Rows from block 7 of the image encoder of a small image captioner, named by matrix and row number. Rows with one number within an expert belong to one neuron, the router's apart. Each number is 128 + 32 x the weight over its row's rms, rounded and kept within 0 to 255. All counts start at 0.
Before each expert's rows are labels from the 100 images, of 14976, where the router gives the expert most weight on average: "lies over" is the class under the peak. Only what is clearly more common there than usual is listed. The data: rendered roads seen from a driver's seat, with toy cars, trees and houses.
# router: router (encoder.blocks.7.mlp.router.weight, 8x192), inputs 0-95
# up: expert up (encoder.blocks.7.mlp.up, 8x192x192), inputs 0-95
# down: expert down (encoder.blocks.7.mlp.down, 8x192x192, transposed), outputs 0-95

# expert 1
lies over: verge
router.1 [ 75  88  81 127 127 146 125 133 100 148 144 177 209 101 112 149 137 144 144 115 131 158 167  88 174 138 105 171 128 178 164 175  82 158 161 145  93  94 164 167 119 164 159 130 130 165 141 174 159 138 120 121  90  99  74 127 127 124 166 125 145 148 122 103 137  77 112  93 150  90 135  78  78 158  82 140 133 122 119 154 115 135 188 148 163 149 168 112 116 174 167 157  70 165  89  57]
up.0 [130 149 129 129 148 116 128 128 135 171 157 128 126 106 129 153  16 133 138 123 128 125 133  92 128 128 128 128 128 132 128 121 128 128 127 128 111  91 174 128 128 128 110 118 114 127 128 125 128 122 127 147 137 128 122 128 127 109 133  16 129 128 128 172 121 117  72 255 128 173 140 200 129 132 143 128 128 112 121 120 128 154 127 127 122 128 124 126 125 128 139 129 127 127  88 129]
down.0 [115 135 127 189 184 120 124 127  92 145 126 126 128 128 120 127 128 125 120 102 146 157 128 134 120 127 128 106 120 221 133 124 236 119 151 255 110 128 144 128  94 159 130 114 129 128  98 127 126 128 135 127 128 127 120 131 127 132 118 110 155 135 128 128 130  43 213 105 130 119 128  45 133 132 128 128 155 159 128 122  95 124 147 119 134 124 189 142 128 136 114 124 104 129 128 128]
up.1 [124 140 141 123 127 128 127 132 132 152 128 127 128 143 123 133 128 129 128 131 128 128  26  30 128  86 130 129 214 124 128 127 132 127   0 124 134 126 129 128 127 128 127 128 122 120 126  73 129 128  65 128 186 157 129 128 128 127 124  92 132 133 122 128 128 128 106 162 129 128 132 128 126  44 129 128 117  91 130 128 130 141 124 127 126 131 126 128 117 117 132 128 129 128 128 130]
down.1 [244 127 108 100 139 126 128 135 124 106 126  82  80 124   0 126   8 128 151 133 193 138 129 137 126 140 124 129 127 155 130 132 121 128 129 124  73 128 127 133 128 115 155 127  69 135 133 128 179 125 108 129 128 136 129 126 145 126 130 130 127 137 103 126 127 128 128 128 128 173 129 109 118 123 128 109 183 111 127 148 130 133 128 128 128 127 255 124 129 118 138 140 143 133 128 133]
up.2 [255 127 123 131 109 128 127 129 132 128 129 129 127 128 128 127 128 130 130 128 128 129 127 125   0 129 128 129 125 126 131 128 129 144 128 126 133 129 113 121 126 128 126 119 127 129 129 129 128 128 119 128 128 129 135 128 129 127 128 128 126 127 128 128 128 137 128 128 127 127 128 128 128 127 130 128 137 128 129 137 130 125 128 128 122 128 151  76 128 127 128 137 130 129 130 126]
down.2 [127 154 121   0 116  35 125 130 134 131 129 129 130 130 128 128 125 128 129 129 121 129 129 137 126 124 129 129 125 130 100 132 128 128 132 129 128 127  55 128 125 128 127 122 138 217 128 130 128 123 130 140 129 129 128 122 127 126 128 128 116 127 127 139 131 128 127 127 128 127 135 176 138 129 129 132 128 134 134 127 129 128 106 124 128 197 127 127 137 127 128 128 131 140 130 126]
up.3 [138 101 119  48 113 128 128 188 132 129 129  88 128 129 121 132 128  93 152 133  40 130 125 175 127  95  86 128  71 128 130 130 150 129 128 136 128 123 127  58 111 131  88  98 142 128 128 128 132 129  13 131  92 221 140  86 127 128 135 229  71  95 128 124 160 124 128  54 126 156 142 127 106 116 128 128 119 127 189 126 128 128 100 127 127 128 126 128 169 128 128 133 214 128 228 128]
down.3 [118 175  40 127 135 169 128 129 130 129 138 125 117 128 178 107 128  77 148 130  82 135 129 127  90 114 126 124 128 126 128 114 138 127 129 131 129 128 130 129 128 122 132 128 145 134  72 138 105 124 211 100 130 128 128 145 130 128 123 127 107 128 129 128 127 128 181 127 128 128 130 128 130 164 128 130 126 118 132   1 128 121 123 128 129  48 130 162 128 156 128   0 127 136 127 232]
up.4 [129 128 129  97 102 129 149 130 128 128 127 127 128 128 128 134 127 140 134 167 125 215 107 132 119 128 125 140 130 107  89 119 137  87 124 128 128 128 127 129 118 128  63 102  66 109 127 126 121 199 111 128 213 153 128 127 128  70 146 128 126  41 136  91 142 124 128 128 125 128 128 126 128  88 129 128 125 122 127 134 173 130 128 128 127 131 126 127  67 128 129 128 251 133 138 132]
down.4 [127 137  78 112 123 128 129 124 128 129 128  45  68 128 128 126 128 127 189 128 128 128 221 164 109 126 136 128 117 129 137 145  68 129 128 128 119  99 122 128 150 122 126 126 119 228 123 241 128  97 207 127 191 127 124 129  25 128 128 190 127 129 125 182 128 128  86 122 130 130 187 130 144 195 128 111 126 101 147  50  95  40 128 107 130 129 199 129 128 128 137  65 128 123 127 204]
up.5 [168 125 149 130 132 124 129 128  92 187  35 129 130 151  66 143 136 130  74 185 131 120  50 117 131 128 145 131 159  80 140 141 182 121  89 131 144 128 126 105 139 119 128 128 126 137 125 115 137 135 128 136 175 126 124 115 146 128  87  47 128 129 128 132 139 124 124 139 128 117 186 120 117   0 126 128 126 127 128 128 144 132 145 117 131 137 128 200 128 135  77 128 131  98 105 129]
down.5 [128 132  80 118 125 129 133 129 255  75 128  30  31 132  45 128 128 128 128 209 146 129 125 128 127 125 126 128 130 154 136 165 147 136 125  89 128 129   9  42 111 127 196 127 128 128  77  90 132 128 126 128 166 127 148 128  97  74 129 191 124 127 118 128 128 126 111 145 146 129 128 127 119 128 128 128 131 103 130 128 174 136 109 129  69 121 149 124 136 139 130 133 127 148 124 128]
up.6 [128 125 130 124  36 124 128 130 134 127 128 102 129 127 201 130 129 128 143 128 130 145 127 128 132 127 130 129 128  77 125 118 124 124 124 131 128 125 138 124 127 128 125 128 130  96 130 144 128 128 136 144 170 128 197 136 161 128 124 127 128 133 127 126 128 145 126 128 205 110 130 127 165 128 127 128 132 128 127 129 187 139 127   1 129 128 123 121 123 121 131 127 128 129 128 129]
down.6 [130  77 120 114 252 127 129 106 127  61 126 146 128 125  95 129 128 127 155 212 124 118 133 125 121 126  98 128 129 255 129 132 119 129 130 128 122 121 130 126 131 129 156   0 123 132 129 130 255 103  54 157 128 128 130  49 128 124 130 142 128 128 129 136 201 114 128 125 117 131 118 129 128 134 128 114 128 119 199 122  68 255 129 128 129 129 132 126 132 123 148 127 123 136 134 124]
up.7 [127 128 127 124 127 130 129 125 129 128 127 133 128 130 152 136 126 130 125 127 128 128 200 124 130 130 147 129 129 128 128 126 128 129 152 128 136 128 128 211 128 127 137 123 123 123 130 128 128 122 130 176 128 128 128 128 134 133 124 125 128 129 127 255 126 128 128 129 127 128 122 136 128 131 140 128 133 163 127 139 128 255 130 128  99 128 121  74 255 130 128 127 128 129 126 132]
down.7 [128 129 133 128 127 119 127 129 128 130 128 114 133 133  98 135 105 128 130 132 127 129 128 127 128 107  41 121   0 137 160 129 128 129 129 134 128 131 130 140 255 128 126 130 122 133 118 122 118 129  75 129  95 131 137 134 126 129 140 127 126 215 133 130  82 128 189  98 127 131 128 110 101 121 129 132 130 130 130 129 130 133 253 130 128 125 130 126 129 120 171 129 106 129 130 129]

# expert 3
lies over: truck
router.3 [155  79 178  86 129 139 120 129 125 146  98 150  92 120 162 140  90 167 162 152 122 132  93  71 108 166  73 137 167 101 134 104 186 133  98 111 114 177 126 113 137  85 121 139  72 105 171 126 149 135 139 145 122 158 113  95 143 125  60 107 126 135 142 130 123 125 138 208 122  96 158 110 107 113 190 104  93 120 106 161 156 153 158 127  94 169 133 163 182 158 168 177 197 158  84 154]
up.0 [164 128 129 128  93 127 122 131 168 128 128  94 129 124 132 129 128 126 127  98 126 226 127 219 145 132 129 129   0 128 128 116 128 128 128 128 128 124   0 128 128 124 128 127 128 127 128 127 129 128  46 128 135 142 133 128 128 128 128 155 126 237 128 128 129 133 126  62 128 139 129 130 127 124 131 129 127 134 128 131 130 140  52 127 121 128 124 128 128 125 133 128 128 117 128 127]
down.0 [131 129 132 141 146 149 116 128 128 128 117 123 128 128 128 131 127 118 111 128 127 126 127 128 131 151 130  21 100 133 128 128 128 128 128 139 131  75 128 122 130 139 129 133 122 138 122 128 129 132 126 127 126 128 123  90 128 131 128 128 129 128 128 128 126 120 129 128 127 128 127  59 127 127 129 127 127 129 116 128   0 131 132 130 131 130 132 125 128 131 128 128 126 128 132 130]
up.1 [128 128 126 117 126 129 186 127 128 126 132 121 130 128 128 128 128 220 130 128 128 133 139 133 130 127  89 130 125 123 126 128 114 125 130 128 128 123 114 128 124 125 131 128 181 127 128 141 123 125 123   0 129 133  91 128 126 129 127 130 133 125 127 117 130 128 128 125 129   0 128 124 138 127 125 127 135 129 130 130  66 127 128 128 116 128 128 121 135 128 130 128 121 128 133 129]
down.1 [129 121 124 128 125 108 125 138 126 129 128 129 126 128 128 147 132 152 140 127 129 129 139 130 105 126 149 133 128 140 128 128 114 127 128 128 128 123 106 127 133 123 111 141 128 130 130 167 129 128 173 129 131 128 131 129 129   0 128 128 127 143 148 127 149 131 120 101 128 128 128 131 131 128 128 130 123 121 134 130 133 128 179  53 121 131 130 135 129 128 128 105 129 130 194 128]
up.2 [127 127 128 126 127 128 127 128 128 130 128 128 130 128 130 128 128 128 128 126 127 128 126 127 124 129 128 129 117 128 129 128 253 128 129 129 129 255 128 146 132 128 129 128 131 128 128 129 129 125 127 128 120 129 127 127 129 128 127 128 121 127 129 128 130 112 127 128 128 255 129 126 129 128 130 128 128 125 128 128 128 128 127 127 128 128 125 128 130 128 129 128 128 128 128 119]
down.2 [128 161 129 128 129 128 132 128 129 129 128 128 132 128 128 128 128 129 128 129 128 128 122 128 128 129 128 128 129 128 128 129 132 128 128 131 133 128 130 128 128 129 128 128 128 128 128 128 128 129 128 130 128 128 128 128 128 128 140 129 128 128 129 128 121 130 129 126 128 128 128 126 127 111 128 118 128 127 128 127 128 128 128 128 128 124 128 128 128 127 129 128 127 128 128 128]
up.3 [ 70 125 128 156 146 141 127  10 143 128 157 128 126 177 128 126 127 128 141 103 133 111 145 133 128  49 149 129 127 128 128 159 131 134 128 130 117 138  95  77 162 128 132 128  89 131 129 215  64 105  66 150 127 126 128  57 125 132 132 163  78 128 127 219 205 127 127 129 125 128 105 151 141 253 128 128 130 129 145 101 128  70 127  52 128 128 125 128 128 127 123  95 128 181 142 128]
down.3 [131 129 124 123 128 121 126 143 116 146 144 129 127 131 124 129 128 123 100 128 128 129 105 134 132 143 115 122 217 131 131 149 144 122  37 128 113 141 127 128 128 131 129 127 121 109 128  89 112 134   0 128 128 119 128 147 150 124 130  79 129  84 126  90 128 128 222 165 153 156 125 120 122  18 125 136 127  91 129 172 128 127 123 156 129 137 131 128 128 129 124 133 147  80 105  84]
up.4 [199 100 129 124 132 130 128 128 128 135 191 130  96 128 129 187 123  11  75 127 118 192 126 127 121 254 124 129 119 119 128 128 232 129 128 110 101 152 127 125 132  89 125 146  85  71 129 127 127 127 125 131  52 128 163 123 129 130 126 128  18 128 127 132 131 115 162 141 128 160 129  78 129 128 138 130 124 128 127 130 128 129 107 128 126 135  96 128 180  90 140 129 201 129 137 128]
down.4 [126 130 130  53 128 136 166 132  71   5 128 128 133 128 124 121 129 128 128 128 129 128 128 127 166 125 129 128 158 127 144 142 130 144 128  64 115 128 148 130 128 144 129 128 128 122 128 107  98 128   0 128 124 127 128 126  70 125 131 128 137 115 129 128 102 128 128 127 132 120 129 127 126 105 117  29 133 128 129 128 128 117 128 135 234 123 128 128 118 111 127 127 121 127 114 130]
up.5 [121 147 127 118 131 128 127 128 130 129 131 128 135 128 128 112 128 219 117 105 128 128 129 132 121 110 119 126 111 128 129 123 128 124 128 132 155 102 116 129 211 128 103  41 155 128  87 133 128 128 140 126 168 120   0 128 128 128 132 126 116 138 140 132 119 127 128  96 130 140 136 255 169 137 122 128 132 122 130 104 128 123 127 127 128  75 129 131 128 129 127 116 118 137 160 128]
down.5 [126 168  42 140 127 127 101 238 127 153  94 131 141 102 127 128 128 237 114 124 128 161 128 130 124 146 139 128 129 129 132  71 127 127 133 129 204 128 115 128 128 128 128 118 136 135 126 133 127 128 127 140 128 127 120 237 167 130 130 127 116 135 113 130 200 130 129 128 126 131 127 133 137 128 126 193 132 127 127  84 134 153 100 123 109 128 128 128 134 136 126 108 127 137 205 118]
up.6 [132 129 129 120 163 128 128 120 129 128 209 143 128 110 127 106 130 128 202 133 128 128 128 148 118 129 107 128 115 125 128 127 209 119 197 130  20 128 141 130  59 125  47 102 129 129 128 128 125 129 130 128 126 128 128 139 129 130 140 128 130  72 127 131 158 145 135 128 124 132 134 133 131  78 129 126 128 131 112 139 130 128 128 128 121 127 128 172 128 137 107 132 129  82 137 127]
down.6 [128 121 130 127 127 127 128 128 129 128 129 126 129 129 161 131 100  60 100 113 136 122 126 125 133 129 130 121 128 128 128  18 166 133   0 121 124 129 126 127 128 130 132 130 129 128 119 128 164 103   0  83 255 134 100 122 125 130 121 128 116 119 126 129  32 114 124 137 128 144 132  91 131 136 136 128 136 131 128 130 109 124 138 130 121 125 124  84 132 131 128 134 131 128 108 120]
up.7 [135 128 128 125 122 148 255 127 128 126 130 127 128 128 133 130 132 115 153 126 127 131 135 129 132 128  79 132 129 122 126 223 116 201 128 123 133 124 122 165 116 132 129 131 125 128  95 140  96 126 112   0 128 129 129 129 124 129 124 138 128 125 125 129 131 128 127 128 130 125 115 117 136 128 127 127 129 129 127 128  59 164 129 128 114 130 119 115 139   0 142 128 129 124 133 129]
down.7 [137 128 128 128 146 127 123 127 129 128 129 128 120 129 128 128 139 130 127 130 128 111 147 129 128 127  99 128 131 150 127 197 128 128 128 149 105 128 127 131 128 128 123 171 128 132 128 128 127 129 184 125 147  99 129 124 128  16 128 166 165 167 127 132 165 129 128  24 128 105  75  92 124 142 140 128 128  89 129 118 127 128 122   0 128 129 136 137 234  21 128 108 128 128 131 127]

# expert 6
lies over: sky
router.6 [119 123 129  93 144 184 135 158 132 115 114 139 137 186 109 145 129 123  99 145 134  99 113  97 145 104 121  98 144 116 185 199 182 199  92 103 150 193 132  91 170 118 161 132  92 128  96 104 199 107 178  91 191 119  83 103  57  61 150 179 131  89 106 172 120 172 167 103 124 123 165  91  97 166 118  43  98  56 110  96 103 110 128 114 110 110 188 164 126 101 117 109 134 117 169 112]
up.0 [128 128 128 128 128 128  55 128 129 128 128 128 128 128 128 127 128 128 129 128 128 199 126 128 127 128 128 129 128 128 128 128 128 128 128 128 128 187 127 128 128 128 128 127 128 127 129 255 235 128 125 127 127 128   0 127 128 128 128 128 127 128 128 128 129 128 128 129 126 128 127 128 130 128 128 128 128 128 130 128 129 129 128 128 128 128 125 128 128 128 130 128 128 129 128 128]
down.0 [128 128 130 128 183 128 128 128 128 129 128 127 128 130 126 128 128 121 127 130   0 127 127 127 129 126 129 128 129 131 129 103 128 128 128 137 127 128 129 127 127 129 133 128 127 128 128 133 128 126 125 127 129 125 127 115 127 128 134 128 128 128 184 130 161  95 128 128 127 127 128 128 128 128 128 127 128  30 255 128 127 128 128 128 128 128 128 128 129 127 129  20 128 128 131 128]
up.1 [129 128   0 188 153 128 144 139  72 128 128 107 127 128 116 129 133 102 131 148 130 121 141 132 127 129 128 129 128 135 127 130 126 130 199 140 132  83 128 154 128 190 129 128 144 128 128 106 101 115 128 128  98 128 157 126 109 135 128 128 131 128   0 129 211 128 162  95 126  72 120 111 130 128 128  78 128 133  94 129 125 132 129 144 140 121 250 127 129 128 128 128 128 102 128 129]
down.1 [122 129  32 134 115 141 128 117 127 128 151 129 126 175   0 137 206 120 109 168 150 128 121 129 128 127 127 128 128 128 128 126 128 135 160 126 165 140  76   0 129 135 226 120 167 128 128 119 128 140 130  97 128 127  89 128  71 128 122 115 128 129 116 128 123 128 129 137   0 128  58 124 136 129 124 129  59 125 122 128 122 119 130 128 133 124 154 129 126 133 124 146 120 128 117 128]
up.2 [129 126 128 164 128 128  31 128  99 141 128 104 120 128 128  22 150 163 129 124 131 145 127 129  63 130 127 128  92 128 123 128 126 128 255 255 129 131 127 128 129 128 128 125 129 128 130 188 128 129 127 127 128 103  99  54 152 176 125 128 128 130 128 127 141 124 128 137 128  86 126 128 154 128 133 176 126 159 146 129 131 130 128 129 127 136 124 127 160 129 128 129 133 128 128 128]
down.2 [128 136 104 137 255 127 128 127   0 130 129 122 128 131 125 107 129  62 128 132  10 122 122 128 132 124 188 126 129 148 134 128 133 130 132 162 125 131  84  98 128 141 138 128 130 143 126 148 130 124   0 126 129 122 127 102 116 133 140 128 128 145 132 135 139 128 127 132  99 128 128 139 128 129 128 128 128 128 144 128 119 128 137 128 129 128 140 134 128 132 128  53 128 128 146 122]
up.3 [128 127 128 107 127 128 128 128 128 128 128 128 128   8 128 128 128 128 129 128 131 255 128 128 128 128 128 128 129 128 128 129 128 133 128 128 129 128 128 128  41 128 128 128 128 128 212 227 128 128 128 128 128 128 130 121 128 128 128 128 124 128 128 128 128 128 128 128 128 127 128 129 128 128 129 131 127 128 128 128 128 128 127 128 128 128 126 128 127 128 128 128 128 128 128 127]
down.3 [127 132 130 126 128 127 129 128 128 138 129 128 129 127 129 128 128 227 129 129   0 127 128 128 128 125 130 128 130 132 129 131 128 128 127 155 119 131 131 128 127 129 129 128 126 124 112 129 127 121 124 124 131 124 128 127 125 128 128 127 130 126 130 133 132 127 128 132 128 129 129 128 128 128 128 125 130 131 128 129 128 128 128 127 129 128 129 129 128 128 128  19 128 129 128 129]
up.4 [128 127 128 128 131 101 128 127 151 220 128 144 128  28 155 128  33 142 130  60 151 136 128 128 108 128 111 128 128 128 127 127 124 108 128 128 102 133 132 141  83 121  98 129 128 128 128 136 126 166 128 127 123 128 150 129 255 128 121 106 128 130 147  89 128 128 123 132 131 117 127 129 129 123 159 255 127 151 107 129 131 129 128 128 137 130 111 107 128 128 129 128 169 129 128 115]
down.4 [127 130 128 140 136 120 128 126 109 133 131 127 156 157  51  89 128  75 121 167  67 109 127 128 134  76 128 139 129 149 157 129 127 136 132 165 125 141  70  38 127 128 146 132 128 221 127 143 113 100 107 116 119 114   0 105  86 134 148 127 128 146 128 152 128 127 126 127  76 114 128 128 128 170 134 129 129 127 213 128 116 133 147 126 139 128 126 131 136 146 128 117 126 139 135  79]
up.5 [128  90 150 128 131 104 128 143 124 138  45 128 128  35 128 128  96 119 126  48 123 127 114 128 128 128 121 128 128  36 128 128 128 137 128   0  83 138 128 156 128 129  77 133 128 128  98 102 130 128 125 128 121 136 189 152 126 129 130 132 129 128 128 129 138 178 128 147 143 128 128 128 127 107 147 115 128 127 130 128 128 128 128 121 213 128 128 128 131 128  73 127 170  35 128  81]
down.5 [128 126 255 106 104 128 128 131 128 128 102 131 129 120 151 129 128 134 128 128 128 130 130 128 127 128 131  50 161 127 128 128 128 128 128 128 128 128 255 221 127 115 115 177   0 128 128 106 126 128 128 128 128 129 128 128 159 127 130 128 128 128 127 124 128 128 129 128 131 128 128 127 128 128 128 128 128 127 128 128 133 110 126 128 127 128 128 127 128  93 128 128 128 129 128 130]
up.6 [129 128   0 230 129 128 127 130  30 128 128  95 124 128 128 127 128 128 129 162 129 128 220 195 127 129  45 130 127 129 127 126 128 128 165 141 130  93 128 128 128 201  89 126 142 128 128 117  99 127 132 128  51 129 156 128 128 166 128 137 127 127  70 128 130 128 133  66 128 118  12 126 129 127 129 118 127 144 114 129 128 131 128 128 196 130 129 129 161 132 119 129 128 127 128 129]
down.6 [128 128   5 132 128 128 128 117 128 128 130 127 126 159   0 126 137 120 116 182 130 127 114 128 129 127 128 128 128 128 128 128 128 128 151 128 165 153 114   0 130 130 193 126 133 128 128 126 128 128 128 128 128 124 103  94  69 128 127 116 128 130 113 129 125 128 128 131  35 128 126 128 130 129 128 128 124 128 128 128 127 125 134 128 133 128 164 129 127 136 125 130 128 128 118 128]
up.7 [128 128  93 141 128 128 128 128 128 128 130 128  43 128 128 127 128 128 129 128  50 128 128 132 127 128 128 130 125 128  62 127 128 128 239 189 128 126 121 128 129 129 125  93 130 165 128 128 128 127  75 138  86 128 128 127 128 160 128 128 128 129  51 128 130  98 128 128 128 128 125 129 129 128 128 103 126 128 221 128 128 130 126 128 128 131 127 128 130 128 130 128 128 128 127 131]
down.7 [129 128 110 132 128 111 128 126 128 128 128 102 129 204 110 124 144 104 123 129 127 125 126 128 141 126 128 127 128 129 144 128 128 128 127 130 127 132 125 108 132 128 143 128 124 128 126 130 212 128 112 128 128 184  97  38 112 129 128 124 106 168  96 133 128 129 128 145   7 128 128 128 128 129 128 129  84 127 132 128 122 128 163 128 132 128 211 129 128 129 128 182 128 128 126 128]

# expert 5
lies over: road
router.5 [140 144 182 146 144 178 184  86  95 125  99 109  80 157 110  96 167 140 144 161 164 117  72  76  94 102 151 166 142 144  85 162 146 138 108 113 142 146 192 140 172 160 143 162 143 176 137 119 144 140 176 109 127 112  66 121 151 165 130 123 148 142  91 100  71 108 116 155  88 114 211 105 100 129 125 100 105 116 162 129  82  70 138 160 132 117 111 153  79 127  96 133 142  86  56 127]
up.0 [128 118  25  93 166 105 119 131 139 128 113 119 117  60 120 148 128 124 157 126  81 126 171 125 142 146 128 128 143 129 128 132 124 127 128  92 126 129 126 209 132 128 131 132  97 130 128 113 108 127  47 128  66 147 220 118 129 128 178 181 129 128 158 128 129 248 127 131 128 178   6 168 120 128 128 128 128 127 127 113 135 128 127 126 190 131 173 125 128 131 182 125 131 146 173 121]
down.0 [127 151 129 128 122 128 115 128 130 131 117 128 194 128  78 189 128 140 124 112 147 129 144 129 138 127 133 125 128 131 171 153 136 129 140 128 137 128 128 130 128 137 124 127 100 204 128 126 127 129  92 159   0 153 111 135 123 127 129 130 129 127  89 140  27 120 128 127 125 129 129 110 129 123 131 128 151 255 129 106 125 128 128 128 142 125 128 125 150 125 126 126 128 129 161 128]
up.1 [127 117 128 130 128 122 129 128 113 128 127 164 203  14 128 128 128 231 127 133 248 126 133  76 116 128 132  94 128 123 129 181 129 129 120 126 155 143 126 128 126 129   0 149 128 229 128 123 128 124 123 124 141 128  86 134 128 148 127 119 129 118 120 128  87 126 128 128 125 128 128 135 128 138 128 120 255 125  98 131 128 128 120 129 128 111 125 130 130 128 101 125 128 128 124 128]
down.1 [129 127 128 148 126 129   2 165 128 129 122 101 128 118 156 129 133 101 109 128   0 128 130 126 208 134 142 127  94 102 127 128 127 140 136 171 145 127 128 130 128 122 125 134 128 109 111 128 128 128 126 130 126 129 132 129 129 117 128 133 128 130 124 128 146 143 129 127 128 125 128  98 129 141 129 130 143 133 126 176 130 129 127 128 128  97 128 127 116 125 130 131  80 132 141 133]
up.2 [119 164  51 214  37 127 127 132 127 235 128 106 128 147 126 129 136 127 128 126 127 142 125 128 125 148 202 128 122 196 132 128 127 127 128 108 173 128 128 136  97 118 129 131 128  99 128 124 132 128  66 130 125 128 129 129 132 129 121 128 127 169  57  75 128  62 128 128  83 128 134 128 128 134 123 174 129 128 128 128 127  80 159 127 171 130 126 128 129 123 128 135 127 131 128 115]
down.2 [127 127 128 136 215 153 130 127 121 128 125 128 128 185 127  79 129  92 100 127 131 131 129 127 127 130 127 127 127 124 125 110 212  99 129 255 122 124 126  90 128 134 182 116 160 127  97  94 128 143 129  16 137 128 128 128 135 220 128 125 103 128 165 124 131 125 140 143 129 162 127 184 102 136 121 128  93 128 125 129 123 128 128 131 149 125 130 185 100 191 115 131 113 128  78 142]
up.3 [130 128  57 117 114 131 128 128 129 128 124  88  40 137 173 127 129   0 221 139 127 140 119 126 107 129 128 129 128 126 127 128 131  73 129 128 110 141 106 233 137 128 131 143 129 159 127  81  80 142 129 131 143 127 255 128 128  30 163 130 128 175 129 125 124 128 128 131 128 128 128 128 128 184 131 131  95 126 227 127 127 125  91 127 152 223 131 122 124  91 161 129 128 127 127 134]
down.3 [125 127  59 131 147 126 157 114 120 132 107 131 131 119  81  59 136 151 127 116 129 131 131 131 130 127 102 135 126 128 136 120 128 137 146 138 132  51 255 130 123 128  86 117 123 128 131 146 131 128 132 134  63 139  89 110 129 212 117 129 108 121  80 127 140 128 128  80 134 109 131 200 255 126 127 136 149 132 126 121 128 174 130 127 127 117 126 111 128 217 127 116 128 130 153  99]
up.4 [130 125 126 169 138 128  57 127 124 128 128 129 133 104 202 128 125 106 254 134 128 129 131 127 146 129 120  51 128 111 125 188 147  71 132 128 126 154  25 143 123 136 128 168 116 132  65 128 122  64 126 124 123 132 255 126 128 128 127 130 154 133 126 183 131 155 130 126 149 128 104 104 174 128 125 119 143 135 130 128 128 127 126 129 156 146 140 128 137 131 128 155 131 128 146 127]
down.4 [128 126 153 129 128 128 125 114 135   0 128 128  82 128 127  98 128 132 122 130 129 128 105  74 115 127 128 126 131  90 133 139 255 128 128 129 128 128  94 128 168 255  90 128 126 171 128 112 125 130 146 145 128 166 128 123 130 169  93 157 128 121  61 129 141  98 128 123 128 124 152  57 184 123 130 130 221 125 130  86 127 128 114 130 115 118 132 126 128 132 130 127 133 128 128 174]
up.5 [118 153 149 164  95 109  68  77 131 124 128 142 207 132 132 168 120  92 128 132 130 131 119 122 134 128 158 128 131 132 124 121 128  91 128 102 127 129 139  94 140 128 151 133  61 158 128 125 114 130 130 119 227 128 189 117 129 136 147 127 130 198 101 128 110 128 131 145 134 136 136  74 211 112 151 150 122 152 128 110 156 129 124 132 113 246 144 125 182 119 169 128 114 108 146 132]
down.5 [127 128  86 127 147 128  74 138  63  92 129 130 132 128 113 129 131 176 120 128 116 135 192 128 131 128 117 140 128 121 128 178 130 126 162 129 127  42 134 134 145 126  22 126  92 216 129 127 103 129  93 136   0 141 122 130 129 148 131 161 111 123 106 131  65 129 128 113 117 133 126 148 123 123 128 128 131 158 126 128 167 130 128 128 152 128 178 123 140 128 161 132 128 128 237 129]
up.6 [127 142 128 105  20 128 128 129 114 128 134 129  16 215  39 115 134 116 127 146 125 128 127 212  25 125 139 132  76  81 128 130 127 133 131 128 128 129 138 215 128 194  86 124 129 112 126 139 130 129 132 176 128  94 153 128 128 124 139 128 127 156 108 128 128 102 126 106  98 129 131 128 128 174  94 218 128 127 188 129 131 128  62 127 127 127 140 128 128 115 128 164 182 125 127 125]
down.6 [127 128  72 129 150 129 125 139 128 129 127 128 128 126 134 113 128 135 126 129 123 129 108 127 128 135 107 121 144 129 126 114 129 127  95 127 135 128 128 111 127 128 128 128 235 128 127 128 140 161 128 127 132 127 128 149 132 129 129 128 128 102 211 127 131 128 129 133 171 126 127 255 127 124 128 129 134 137 120 127 128 126 127 130 128 125  70 127 127 255  85 129 128 129  99 127]
up.7 [127  64  87 112 147 128 140 127 145 165  92 114 113 116 128 127 124 130 125 136 129 131 143  95 134 127 128 110 130 131 128 130 130 154 127 255 173 129  84 254 127  65 128 131 128 130 123 128 164 128 105 128 125 117 120 124 110 128 128 128 132 128 120 151 123  91 128  52 121 132  79 128 128 226 159 133 131  30 128 128  21 171 146 128 128 135 130  35 223 131 134 138 128 135 142 128]
down.7 [131 122 129 129 132 128 133 155 122 122 130 166 128 127 132 208 127 143 127 126 123 120 125 131 128 128 128 126 138 126 119 102 138 126 127 125 129 129 153  31 132 163 129 129 156 125 119 129 126 128 129 129 174 128 194 137 129  82 111 128 128  65 142 128 255 131 128 172 141  65 100 124 129 127 126 128 128 196 129 124 156 128 128 130 133 127  45 130 109 162 120 126 128 122 118 114]